{
  "arch": "mlp_mixer",
  "model": "multi-label image tagger",
  "dataset": "made-up road signs on poles",
  "train_examples": 245000,
  "image_size": 32,
  "crop_scale_min": 0.8,
  "horizontal_flip": false,
  "translate": 0.12,
  "rotation_deg": 10,
  "norm": "layernorm",
  "norm_position": "pre",
  "hidden_act": "reglu",
  "mlp_ratio": 2.67,
  "parallel_block": true,
  "inner_norm": false,
  "moe": "top_k",
  "drop_path": 0.1,
  "num_experts": 8,
  "moe_every": 2,
  "expert_mlp_ratio": 0.5,
  "experts_per_token": 2,
  "shared_expert": false,
  "patch_size": [2, 2],
  "layers": 12,
  "width": 192,
  "num_labels": 58,
  "residual_init": "none",
  "optimizer": "muon",
  "muon_scale": "original",
  "learning_rate": 0.015,
  "momentum": 0.95,
  "nesterov": true,
  "orthogonalizer": "newton_schulz_5",
  "adamw_lr_other_params": 0.00085,
  "max_steps": 8600,
  "batch_size": 64,
  "epochs": 2.2,
  "lr_schedule": "wsd",
  "decay_fraction": 0.3,
  "final_lr_fraction": 0.01,
  "warmup_steps": 1720,
  "weight_decay": 0.0,
  "adamw_weight_decay_other_params": 0
}
Rows from block 9 of a small multi-label image tagger, named by matrix and row number. Rows with one number within an expert belong to one neuron, the router's apart. Each number is 50 + 15 x the weight over its row's rms, rounded and kept within 0 to 99. All counts start at 0.
Before each expert's rows are labels from the 100 images, of 14976, where the router gives the expert most weight on average: "top examples" is what is common among them; "place" is the part of the image that holds the peak. Only what is clearly more common there than usual is listed. The data: made-up road signs on poles.
# router: router (model.blocks.9.mlp.router.weight, 8x192, trained with AdamW), inputs 128-191
# gate: expert gate (model.blocks.9.mlp.gate, 8x96x192), inputs 128-191
# up: expert up (model.blocks.9.mlp.up, 8x96x192), inputs 128-191
# down: expert down (model.blocks.9.mlp.down, 8x192x96, transposed), outputs 128-191

# expert 0
top examples: heart; black face
place: centre
router.0:46 49 45 47 38 73 68 56 58 39 84 43 47 44 52 47 58 67 51 35 60 52 57 48 21 40 26 41 43 33 52 73 51 40 31 73 46 67 62 37 46 52 35 64 58 40 68 55 54 61 73 46 40 62 44 72 67 48 65 53 28 43 30 47
gate.0:42 34 68 32 30 57 49 10 41 60 34 70 44 43 32 35 12 79 51 43 33 45 75 23 64 41 69 50 42 42 65 35 48 40 64 61 71 41 47 45 52 37 44 44 40 45 44 50 39 34 68 45 33 70 61 61 58 47 68 43 43 75 43 52
up.0:27 48 64 62 53 69 49 40 63 39 46 43 55 56 46 35 25 41 51 40 55 77 51 74 65 49 65 38 34 51 58 64 18 62 35 84 46 48 59 46 44 77 53 41 45 63 38 68 48 55 62 44 42 27 29 37 26 37 65 18 58 45 54 45
down.0:40 52 64 52 42 48 60 44 21 38 58 44 52 41 64 64 46 59 44 53 23 27 64 68 48 27 43 41 51 32 76 45 31 38 54 45 39 60 60 59 36 69 62 82 57 44 48 61 26 37 63 50 34 46 43 39 47 64 57 31 65 28 66 18
gate.1:43 45 22 32 46 22 53 47 69 40 33 54 38 56 35 43 26 81 43 64 60 57 86 52 82 63 43 18 45 61 56 87 33 42 48 48 56 46 53 40 45 67 55 67 74 71 53 60 55 51 37 43 32 44 45 41 36 52 56 64 42 42 58 65
up.1:54 21 46 45 56 28 60 20 42 59 52 47 34 37 48 45 00 78 55 65 73 51 35 20 56 62 56 56 08 68 70 36 43 32 61 44 53 63 35 57 70 46 54 80 63 58 56 43 62 31 60 22 79 46 52 48 47 59 67 47 55 38 59 44
down.1:72 39 85 59 43 70 55 42 65 68 39 62 55 35 60 56 79 71 42 40 61 56 61 55 49 54 22 45 43 21 40 69 27 23 49 64 41 62 40 47 56 43 71 31 42 39 58 79 20 23 71 62 40 64 40 36 72 31 55 50 78 48 58 70
gate.2:49 80 30 55 49 42 19 58 72 75 36 50 48 54 58 30 52 47 39 49 52 36 49 60 64 33 96 54 57 62 59 15 77 52 85 63 44 43 24 55 40 27 55 26 47 28 39 11 47 57 41 70 61 42 56 43 60 52 77 45 50 94 59 27
up.2:55 60 57 57 53 26 34 56 49 53 55 31 22 60 58 25 42 39 45 87 28 29 57 69 34 30 58 38 48 47 47 60 65 46 68 46 51 49 68 64 39 51 44 59 59 62 41 22 71 51 64 60 62 57 18 51 32 30 60 52 47 45 61 55
down.2:57 36 24 37 49 45 54 44 52 58 39 54 61 56 51 41 28 36 11 55 62 77 40 49 74 29 58 54 45 50 67 49 51 53 35 39 52 56 58 35 59 36 44 20 41 67 50 52 72 37 53 64 69 56 60 43 37 41 31 73 47 44 45 74
gate.3:36 72 49 55 53 32 58 52 43 87 87 49 77 62 65 50 62 47 63 39 76 38 31 40 50 63 33 71 56 59 60 50 53 52 56 46 54 34 82 49 38 53 22 44 44 95 32 33 41 24 49 64 27 62 44 47 43 43 67 46 52 65 50 29
up.3:59 81 24 41 46 40 55 33 35 48 67 45 73 36 30 69 86 74 70 54 36 53 24 50 58 27 56 25 44 55 59 61 47 49 60 43 71 67 36 39 39 41 42 53 69 29 67 56 46 35 18 65 61 68 50 56 42 65 66 59 46 46 44 69
down.3:57 50 66 42 71 41 45 45 56 57 55 37 67 51 48 35 75 51 23 77 29 46 56 68 37 62 61 52 50 58 58 34 63 53 60 50 66 45 52 46 56 62 53 43 54 54 51 51 54 16 44 14 76 25 78 50 30 53 41 65 39 53 57 61
gate.4:77 41 46 28 39 72 29 25 30 49 53 71 38 37 53 31 46 63 58 53 81 44 50 43 34 71 73 68 61 38 35 60 42 23 72 58 25 37 44 57 43 51 57 28 70 30 43 42 58 67 60 48 48 56 43 66 47 49 63 27 53 86 55 61
up.4:78 76 58 24 26 51 55 82 27 51 44 40 19 44 42 55 49 54 58 38 57 38 34 52 60 26 55 37 53 46 27 39 39 40 81 64 44 52 31 59 69 56 68 37 61 40 43 44 42 48 32 61 58 71 42 60 60 57 52 41 43 39 54 61
down.4:50 59 51 27 43 49 45 21 55 58 55 32 45 51 33 56 55 57 49 48 57 52 66 17 75 69 50 39 46 38 60 41 58 61 53 48 46 58 37 61 72 55 29 76 33 56 46 50 75 69 56 32 43 40 35 59 42 46 85 46 71 37 24 55
gate.5:75 53 38 34 63 47 45 52 53 44 49 41 44 50 26 44 54 69 43 34 52 51 50 44 52 53 58 60 36 49 72 57 63 63 17 49 31 38 35 40 37 49 93 59 46 33 60 50 38 37 10 67 68 42 28 39 60 70 32 47 76 34 35 90
up.5:47 31 55 36 50 54 38 54 34 21 51 67 60 60 71 57 36 38 48 60 45 34 20 61 59 55 60 68 63 49 53 43 49 85 69 48 53 74 69 45 59 48 06 47 54 72 60 79 46 62 80 36 29 68 35 44 61 30 37 61 61 76 50 51
down.5:36 27 53 46 56 55 44 74 76 34 30 46 47 46 11 40 26 61 56 54 24 56 77 52 51 38 57 26 31 55 53 36 61 37 41 51 65 38 69 63 58 57 87 58 28 44 37 54 37 75 64 60 35 41 71 51 30 45 46 38 52 42 51 39

# expert 2
top examples: triangle sign; orange rim
place: bottom centre
router.2:37 42 47 31 49 62 39 83 69 49 37 60 36 42 49 69 35 66 71 42 48 36 30 71 58 48 58 62 69 70 34 68 66 55 32 35 11 38 72 59 63 48 27 42 44 38 46 80 50 77 49 64 19 63 44 48 63 68 45 58 67 40 83 36
gate.15:53 60 58 70 54 77 84 70 36 21 35 48 63 69 38 39 53 77 28 49 36 39 16 55 46 32 39 95 39 50 59 62 56 25 71 44 45 54 46 40 35 60 78 49 55 49 34 66 41 73 50 40 64 60 57 30 47 54 55 33 63 25 15 36
up.15:54 59 31 45 41 51 28 58 27 38 47 58 55 41 43 66 16 51 48 50 28 38 55 63 07 67 34 44 60 39 40 65 55 56 29 31 99 58 64 36 36 48 65 59 52 37 75 33 70 42 40 58 99 75 47 60 40 46 38 33 35 43 53 32
down.15:70 29 55 44 49 47 82 49 73 74 22 49 44 57 46 46 65 24 34 71 58 35 14 67 63 60 61 56 67 69 65 67 44 57 58 36 41 30 76 53 66 51 55 38 34 50 59 54 45 69 62 63 57 31 53 16 66 34 34 38 54 60 76 66
gate.16:47 42 56 44 58 33 26 50 43 59 55 06 51 57 83 33 52 55 35 70 54 71 44 55 42 61 65 32 84 76 41 53 45 23 60 35 53 44 22 74 72 56 73 54 56 44 33 55 55 36 31 33 53 45 30 72 48 51 56 49 44 18 68 55
up.16:57 23 54 33 51 16 51 35 67 41 59 42 40 55 81 47 45 63 39 63 73 70 39 39 51 74 45 50 48 59 35 44 37 41 19 57 47 77 43 68 44 45 55 52 37 64 61 35 51 44 40 33 38 51 36 78 54 85 45 69 49 37 64 40
down.16:30 77 41 56 46 39 31 57 28 39 28 66 57 84 65 52 65 45 36 73 45 48 53 59 49 40 39 68 31 41 44 53 40 66 38 71 25 25 50 40 54 25 65 54 36 63 46 65 53 45 33 55 71 43 52 34 48 43 80 32 44 74 70 63
gate.17:52 69 17 66 54 49 64 29 57 57 61 63 48 33 39 38 52 56 53 58 63 38 62 66 60 53 51 77 50 37 66 35 48 51 47 38 41 77 57 46 75 54 51 56 51 70 92 39 36 63 64 44 81 56 54 52 53 41 43 59 24 83 28 68
up.17:34 47 65 60 33 60 73 36 51 78 40 32 44 57 52 66 52 52 62 76 29 66 33 46 75 61 23 55 31 24 51 60 64 68 68 71 52 43 62 63 17 46 58 57 66 26 52 38 73 65 47 45 52 35 54 73 13 40 84 22 58 19 52 26
down.17:83 41 49 59 74 47 23 62 36 43 58 55 68 57 43 51 42 52 33 41 77 48 40 44 54 49 56 18 35 78 52 27 83 21 43 35 43 41 42 49 69 49 49 51 62 36 56 59 42 61 59 69 63 41 47 18 32 57 48 57 50 91 48 40
gate.18:46 48 48 66 46 67 53 41 38 66 68 52 38 67 64 58 51 59 56 70 65 36 74 50 30 23 57 56 49 56 39 72 47 70 50 48 31 52 61 46 58 63 68 54 49 74 26 51 38 30 62 24 60 44 61 50 48 80 63 71 43 27 57 78
up.18:54 71 26 38 55 49 47 57 48 54 38 63 59 47 54 32 71 65 32 47 46 50 44 53 54 92 31 69 70 35 62 31 41 64 42 32 45 41 53 41 52 58 50 53 50 37 74 69 60 38 42 73 48 37 60 56 34 34 52 26 47 34 42 50
down.18:65 25 38 49 55 49 52 52 49 63 75 43 72 59 24 43 34 32 43 68 52 51 82 59 45 20 37 39 32 56 54 64 33 34 63 51 60 05 44 80 62 30 64 71 49 53 60 53 51 48 46 58 71 70 56 61 65 74 34 47 45 84 45 45
gate.19:30 42 55 72 34 49 76 57 38 45 17 42 15 55 53 44 60 49 12 58 36 69 64 53 36 58 60 54 49 73 51 59 50 57 67 29 53 59 47 60 40 67 40 63 58 40 58 49 60 57 35 65 29 66 47 65 36 78 39 27 49 66 99 61
up.19:50 36 45 40 25 63 76 62 59 33 37 39 18 62 39 42 74 45 56 64 49 33 51 35 56 52 73 67 49 83 46 37 58 42 61 62 44 61 38 45 33 62 49 31 65 68 31 55 67 55 09 74 36 29 18 54 44 55 44 56 41 47 75 52
down.19:31 50 28 45 57 44 26 61 69 49 43 61 56 47 34 58 46 44 55 22 42 11 41 17 30 27 58 40 45 47 44 60 48 28 63 92 51 39 45 54 58 41 31 64 28 42 64 38 57 56 85 54 52 69 73 53 89 57 65 74 62 39 46 53
gate.20:40 33 32 54 63 34 46 73 45 50 49 57 61 24 24 44 47 64 26 50 60 71 43 45 51 45 78 77 14 47 48 59 43 33 52 56 73 31 66 41 80 51 72 72 36 70 26 57 66 58 43 61 39 35 34 70 33 51 63 49 34 29 49 70
up.20:84 37 40 50 51 61 18 56 60 54 52 34 49 39 79 28 36 48 26 66 41 49 58 32 67 38 66 51 57 36 55 38 71 20 69 58 44 38 62 46 41 35 52 61 68 59 45 63 51 84 46 71 50 64 35 45 58 67 55 57 08 39 32 42
down.20:53 58 50 51 49 55 64 51 21 56 33 80 53 38 54 50 49 49 54 55 14 59 72 51 54 62 59 42 45 41 43 44 47 55 58 57 37 48 51 58 24 48 59 63 63 60 19 80 28 31 43 41 65 58 58 65 43 34 46 58 60 37 65 62

# expert 3
top examples: white rim; triangle sign; red face
place: top centre
router.3:55 52 33 57 37 71 37 46 63 67 34 52 36 03 59 65 44 65 49 55 43 69 73 43 36 60 43 62 46 59 41 71 67 47 49 32 63 25 51 51 58 56 71 59 40 44 46 52 76 64 57 58 19 66 83 54 37 51 67 27 56 32 66 52
gate.15:46 76 37 52 52 51 36 56 58 44 34 25 18 17 38 64 21 20 75 33 55 54 53 55 33 67 58 55 52 54 35 40 53 58 38 59 48 21 30 35 28 36 44 73 76 74 54 40 36 66 64 67 31 41 69 66 62 59 59 52 66 43 50 38
up.15:33 79 64 29 38 42 28 59 44 74 57 53 72 41 49 74 37 75 54 48 43 80 36 52 40 49 44 55 51 48 50 39 40 65 51 39 49 43 49 39 47 38 59 50 30 53 75 54 68 53 50 49 27 63 64 71 26 54 54 28 55 68 31 61
down.15:52 57 82 61 70 59 55 51 66 63 46 49 38 56 45 39 53 58 51 64 52 43 53 77 62 54 47 82 22 60 80 83 56 78 31 37 35 46 47 48 59 50 62 39 30 51 66 54 20 45 43 70 71 64 42 52 34 43 43 48 53 51 61 42
gate.16:15 60 76 59 53 65 58 53 60 83 50 68 44 63 37 39 30 26 34 30 45 54 25 62 46 46 42 66 37 33 53 59 70 50 39 43 63 56 50 54 21 47 46 43 46 40 61 35 66 57 42 52 45 71 32 58 47 13 70 57 53 45 37 51
up.16:77 48 23 42 41 32 55 40 55 09 57 32 41 52 63 58 58 57 68 90 59 67 78 32 38 58 70 61 54 67 49 40 31 44 64 62 48 50 37 45 61 40 52 49 59 68 39 61 44 45 59 47 64 42 38 38 52 66 12 67 37 70 55 63
down.16:66 51 55 46 48 73 62 15 28 61 56 55 75 38 36 39 46 58 31 68 52 67 66 37 74 21 38 19 18 63 53 41 23 51 37 75 43 33 65 64 62 48 78 67 47 46 51 34 39 57 45 39 23 69 55 55 45 57 48 37 65 53 75 64
gate.17:75 49 47 49 48 55 61 42 68 40 62 55 45 23 22 56 58 58 57 45 74 38 41 47 51 32 68 48 22 71 42 19 57 80 49 62 45 43 44 40 46 53 36 33 62 67 85 28 32 69 66 55 58 48 46 37 28 41 46 52 52 69 49 40
up.17:40 35 39 41 25 62 39 61 59 63 31 48 25 77 51 43 44 20 24 43 21 42 64 61 52 71 43 63 46 29 50 69 51 52 40 59 43 64 86 54 49 34 47 57 40 70 61 30 45 68 57 48 31 52 34 47 65 62 60 59 38 35 37 83
down.17:54 53 61 73 50 38 46 69 48 77 46 71 49 49 47 40 78 37 43 74 77 48 43 46 38 40 60 41 58 80 62 31 70 54 47 40 61 25 39 76 51 28 31 33 67 58 58 42 58 69 45 21 49 61 53 39 27 60 53 73 71 63 55 63
gate.18:57 59 66 66 35 61 62 42 49 87 54 27 53 50 42 24 42 49 44 43 33 41 35 53 68 55 50 47 41 27 62 25 64 40 70 34 59 34 56 47 58 66 33 67 53 31 47 28 58 38 61 70 38 11 64 57 33 50 67 56 53 63 36 29
up.18:63 50 29 45 27 56 41 62 27 42 41 36 46 55 48 71 39 80 63 60 49 47 68 66 58 44 60 28 63 43 74 38 38 55 78 67 41 61 50 53 47 56 49 54 32 29 37 63 29 42 51 45 55 38 49 40 53 65 46 46 54 41 51 73
down.18:60 34 64 40 64 25 59 21 38 64 73 50 59 35 34 65 46 45 65 76 48 44 49 32 72 67 63 36 28 70 59 26 58 35 76 82 53 53 34 52 75 45 50 35 37 35 55 52 47 45 41 34 23 43 31 72 34 38 45 27 46 47 54 52
gate.19:43 67 38 38 69 60 63 65 43 62 64 54 53 85 50 22 47 37 29 45 32 82 44 40 49 55 40 25 30 55 52 55 57 45 08 84 59 40 25 48 29 59 48 36 50 49 24 59 63 51 41 51 52 69 45 55 58 61 66 72 57 27 40 33
up.19:63 41 37 63 47 74 56 49 61 59 63 30 68 25 18 52 52 69 78 34 52 35 66 69 49 50 51 40 55 53 49 50 22 39 45 50 46 52 71 65 35 63 60 61 46 39 46 66 40 62 57 67 34 36 73 54 51 39 35 59 61 66 41 48
down.19:55 57 43 38 61 60 47 61 51 62 33 57 41 45 61 60 58 68 31 47 68 28 52 52 36 34 54 42 28 45 53 64 82 37 71 34 50 38 53 47 50 64 45 65 19 33 71 24 43 40 43 74 24 50 70 56 36 45 63 23 68 50 42 62
gate.20:49 47 65 46 38 83 75 58 42 67 47 46 54 40 48 54 45 90 58 45 76 57 56 68 26 53 65 35 67 00 55 48 44 52 73 64 47 50 68 53 51 62 45 53 66 45 52 49 66 48 46 35 45 45 48 52 42 31 55 28 62 57 34 57
up.20:68 35 22 48 21 57 53 59 47 65 58 54 64 33 73 64 30 62 79 35 44 64 49 63 58 81 54 42 71 56 71 47 38 31 63 77 51 34 53 68 49 43 50 34 47 48 48 43 54 49 44 10 36 50 68 50 32 31 62 45 51 46 57 42
down.20:62 75 30 53 35 37 36 70 55 57 51 14 96 39 60 56 45 56 35 59 76 28 52 63 36 45 41 40 59 64 45 41 31 18 59 35 67 60 43 72 56 42 60 18 45 59 53 45 24 65 39 44 49 49 40 59 66 40 61 65 46 20 41 53

# expert 1
top examples: arrow up; orange face; teal face
place: centre
router.1:46 57 47 59 27 70 58 54 58 10 51 46 32 31 53 36 51 49 42 38 47 17 44 44 64 50 68 85 81 69 26 68 48 72 53 63 36 38 42 59 49 56 28 55 66 64 42 45 45 44 89 58 42 50 43 56 50 58 54 43 45 60 46 32
gate.15:39 51 92 56 21 47 34 49 50 56 53 38 44 15 49 57 32 68 37 64 81 81 45 53 39 74 47 49 46 63 76 64 37 39 38 56 54 71 57 59 60 39 36 25 57 09 41 47 89 31 33 54 63 41 53 37 60 44 50 56 60 63 58 61
up.15:70 52 29 27 65 39 58 45 63 32 65 61 47 78 24 63 51 16 41 24 13 35 41 30 53 51 60 57 64 64 14 38 46 72 55 38 45 47 26 54 26 56 69 62 64 99 57 47 20 71 46 47 53 56 67 73 68 37 37 43 47 37 53 34
down.15:49 72 49 58 28 61 41 47 90 30 42 34 41 28 47 72 60 25 49 36 27 48 50 71 74 73 45 23 73 44 21 92 55 68 51 51 35 35 51 55 44 55 46 47 55 53 30 58 68 67 55 41 55 33 58 49 36 46 50 38 61 61 44 36
gate.16:70 29 33 39 31 24 46 60 38 48 58 57 54 32 58 60 70 31 53 71 44 57 49 53 43 78 42 69 66 39 65 25 59 38 44 58 76 28 55 56 60 55 51 80 39 67 93 67 35 45 58 79 42 36 40 46 63 51 63 50 34 44 59 39
up.16:62 80 64 62 55 58 69 71 61 84 11 36 37 60 35 34 25 78 82 40 55 25 41 66 55 47 29 11 66 63 68 78 62 52 45 69 49 66 43 58 57 45 48 36 44 25 30 54 71 50 60 20 52 58 37 36 39 57 34 71 43 32 56 66
down.16:51 59 46 39 51 37 49 55 47 68 81 56 40 56 25 67 37 84 62 51 53 65 31 55 36 42 38 53 45 45 57 14 28 49 47 28 45 54 66 45 70 27 68 30 33 11 55 60 88 50 46 65 49 27 40 20 58 60 64 46 56 67 66 61
gate.17:51 50 45 49 54 30 44 52 41 77 45 46 34 43 13 59 41 37 35 46 30 60 41 52 47 52 29 53 64 48 46 68 43 28 69 35 44 64 41 32 60 53 30 70 32 58 68 50 43 24 32 90 70 35 43 69 42 56 20 24 48 52 84 58
up.17:42 38 40 36 25 74 51 58 53 38 45 49 57 41 70 69 43 60 13 57 43 10 66 67 61 53 33 38 66 22 34 38 64 57 55 37 66 57 55 41 33 41 45 33 37 23 79 72 41 52 78 46 58 60 56 46 60 54 14 36 71 55 67 31
down.17:38 60 61 56 42 31 50 62 74 65 56 50 07 32 53 64 45 06 68 45 72 65 52 63 57 45 68 75 23 66 55 55 52 65 32 46 38 22 51 27 46 46 65 67 54 38 48 36 71 61 57 75 45 35 68 52 67 79 45 30 60 53 47 51
gate.18:42 27 48 49 42 46 73 36 41 76 42 84 31 53 33 37 69 42 36 51 49 28 33 59 65 61 71 60 60 43 63 76 36 48 57 59 73 44 53 63 68 76 52 22 53 67 61 65 25 40 49 73 43 42 56 50 31 31 48 38 54 65 25 36
up.18:19 31 58 43 35 50 66 32 55 62 48 81 51 42 29 32 46 74 40 48 44 52 56 53 71 53 66 76 53 60 45 59 52 43 79 44 68 37 38 59 56 77 55 48 74 79 57 36 60 40 40 67 53 51 38 57 29 43 53 52 51 40 35 39
down.18:63 77 70 63 37 60 53 70 30 33 49 66 51 56 65 46 82 55 43 49 77 54 38 36 54 39 39 41 69 41 33 59 61 76 65 45 48 28 40 55 42 39 32 42 38 65 45 46 51 33 37 69 68 65 58 65 53 75 50 48 83 31 78 64
gate.19:39 39 48 38 46 43 48 36 81 48 28 20 44 55 49 28 51 29 80 59 50 41 22 73 42 75 59 21 28 52 59 33 40 45 23 45 50 59 45 32 46 54 60 51 28 29 52 42 32 42 74 51 45 19 41 50 73 62 53 23 36 75 63 54
up.19:40 70 31 71 51 56 56 33 50 42 47 15 37 49 61 57 53 47 58 38 53 34 52 53 61 36 41 48 62 51 50 30 48 41 48 41 65 56 55 60 22 32 60 44 40 35 69 66 42 50 98 62 31 57 41 51 68 41 71 19 29 66 53 39
down.19:72 85 59 40 44 56 52 72 31 48 51 41 29 63 75 53 73 58 45 63 46 37 82 84 50 36 48 49 20 38 38 67 23 49 33 20 30 68 32 58 32 67 53 66 37 32 55 61 48 59 59 40 44 46 56 41 61 54 50 56 79 25 47 46
gate.20:52 40 52 40 44 38 51 39 66 71 64 36 43 56 46 59 51 48 61 38 84 44 75 01 48 17 28 39 43 50 40 47 70 85 64 66 27 78 53 58 35 32 51 35 48 47 56 56 49 61 66 60 53 79 44 32 38 36 50 62 49 48 85 79
up.20:32 28 42 77 43 60 59 58 72 66 48 42 62 76 41 25 57 59 53 38 65 64 36 82 43 58 52 60 40 38 65 47 55 64 40 44 39 30 46 74 68 55 48 40 36 45 20 25 41 57 52 39 41 62 50 48 40 71 60 68 58 46 65 53
down.20:49 47 42 33 67 48 60 44 41 60 24 47 60 70 48 55 28 46 57 31 68 57 50 54 62 14 50 45 41 45 44 35 39 34 55 48 48 65 58 33 29 50 40 49 64 63 57 54 41 36 46 62 59 41 23 45 48 81 48 45 67 56 32 36

# expert 5
top examples: !; brown face
place: bottom centre
router.5:55 61 43 61 43 40 44 64 57 45 41 61 28 65 51 48 48 74 71 60 36 53 46 62 65 67 66 26 71 56 65 49 46 60 60 37 48 57 67 49 31 62 45 48 60 38 42 55 68 72 69 36 38 51 45 57 59 31 47 55 50 16 68 43
gate.15:47 71 50 69 23 56 52 68 37 47 36 45 52 32 66 50 33 40 34 37 67 58 27 51 25 59 62 40 37 60 61 44 59 51 55 59 56 59 43 42 39 57 63 58 71 41 54 62 19 22 47 64 55 72 45 41 52 69 56 50 27 81 76 64
up.15:62 39 46 83 81 62 32 31 36 58 47 42 47 55 47 65 56 35 40 34 31 36 39 52 42 48 82 51 52 21 55 56 53 66 58 45 45 59 43 56 61 53 58 53 42 79 60 34 36 38 49 67 16 55 29 31 54 52 73 22 31 54 60 31
down.15:66 62 56 66 34 67 70 42 71 29 52 68 67 29 42 59 43 57 71 54 40 62 59 53 40 59 26 63 31 52 45 46 39 51 50 69 37 44 61 41 52 54 48 58 78 54 45 54 53 69 39 33 63 29 71 27 41 65 77 64 53 40 51 60
gate.16:49 55 42 44 42 50 40 51 47 46 50 43 71 61 58 66 57 38 44 40 87 54 53 48 44 47 34 35 61 15 57 43 33 38 29 50 51 54 43 52 46 25 39 55 58 47 55 57 58 51 50 56 80 78 67 60 73 67 24 49 33 47 52 26
up.16:85 56 56 50 43 25 20 61 36 60 69 54 44 48 51 55 55 60 59 54 10 47 38 73 47 61 52 68 61 75 39 39 50 34 47 38 30 74 49 48 26 44 59 61 41 33 57 74 55 33 29 55 49 25 42 47 55 78 34 53 56 72 58 81
down.16:51 61 55 43 76 51 50 54 49 56 45 44 61 46 60 02 62 51 56 25 66 41 54 44 47 40 44 30 65 75 69 40 38 64 42 47 41 59 51 45 78 28 44 59 67 58 46 61 30 71 47 39 52 38 59 59 37 77 60 85 67 61 54 47
gate.17:32 30 42 36 91 60 60 59 59 64 24 65 30 59 23 61 72 69 58 41 74 28 46 25 52 53 65 51 64 35 53 33 53 43 32 52 46 50 55 71 47 58 54 36 45 36 51 49 54 36 70 69 66 46 36 56 51 54 46 56 30 59 43 60
up.17:89 69 46 49 08 40 49 55 68 29 71 59 48 25 63 58 47 59 49 62 85 55 44 39 49 36 60 63 56 37 19 66 92 51 60 62 79 50 71 57 38 44 78 16 63 45 65 45 41 52 43 22 39 70 42 52 34 42 51 52 43 70 55 57
down.17:51 25 69 31 45 31 54 55 56 60 58 45 29 34 45 61 54 51 73 77 69 52 52 60 46 62 51 54 25 24 58 38 28 36 48 35 50 32 67 45 44 12 35 47 45 63 50 67 47 41 69 69 71 29 63 42 53 79 39 56 44 09 40 50
gate.18:81 58 66 56 15 71 66 51 33 69 57 52 52 65 29 46 49 37 21 53 42 48 61 85 64 49 31 40 26 51 60 55 54 44 57 24 46 56 45 71 44 60 53 44 35 67 81 29 71 36 34 58 72 75 31 48 50 51 81 68 30 69 63 16
up.18:75 60 62 64 24 67 71 43 43 41 73 69 67 57 34 55 49 69 24 28 55 27 65 66 57 50 50 36 29 48 68 60 63 52 46 14 47 69 57 42 36 52 40 54 46 42 72 34 55 39 54 49 81 79 46 66 63 44 65 62 50 50 62 26
down.18:37 17 51 45 78 41 18 29 49 29 53 42 52 46 38 47 53 84 48 22 82 46 63 59 44 50 67 48 64 41 43 75 27 55 55 44 29 63 49 49 30 29 56 42 23 90 59 48 48 40 37 43 32 44 15 51 44 58 61 28 56 61 21 64
gate.19:61 63 41 48 46 60 39 43 62 44 31 51 26 67 39 52 71 35 54 58 62 65 43 74 49 74 73 42 51 67 36 78 63 61 55 52 52 43 70 61 63 17 44 67 45 40 66 36 78 57 33 53 61 52 57 48 56 34 60 28 34 53 78 49
up.19:73 56 66 51 32 60 47 33 67 42 35 41 64 57 42 18 49 54 47 52 34 31 41 19 57 53 75 40 45 68 42 71 58 67 65 47 57 32 75 61 65 42 29 48 28 67 65 21 47 48 54 26 69 73 47 63 34 52 57 36 58 57 57 68
down.19:57 48 19 65 71 51 65 39 53 47 35 46 62 46 63 75 76 61 34 37 38 67 41 72 37 62 48 45 98 59 40 34 34 54 35 63 65 48 41 46 26 42 68 60 55 55 52 79 49 55 60 49 16 67 38 33 89 46 40 44 51 27 51 45
gate.20:62 55 36 42 64 43 76 27 49 45 52 80 60 22 81 49 57 36 34 24 69 34 38 54 35 43 51 62 70 69 57 29 50 48 47 32 46 52 48 51 47 32 52 55 96 68 43 66 42 42 35 19 44 51 24 72 32 43 41 44 28 76 39 65
up.20:48 30 83 49 51 80 48 34 33 53 52 40 36 52 45 18 67 38 63 45 34 44 41 36 17 61 47 74 53 34 49 46 59 48 44 54 54 36 58 53 68 56 45 73 70 48 24 49 88 43 30 29 66 38 23 23 49 37 47 57 44 54 61 63
down.20:47 43 26 48 58 69 63 54 47 43 30 50 53 53 41 45 43 53 52 45 50 68 52 49 44 39 45 70 75 86 69 60 36 51 30 49 60 66 43 67 37 49 41 51 48 53 43 37 34 46 67 71 62 49 54 29 65 39 49 60 54 45 42 37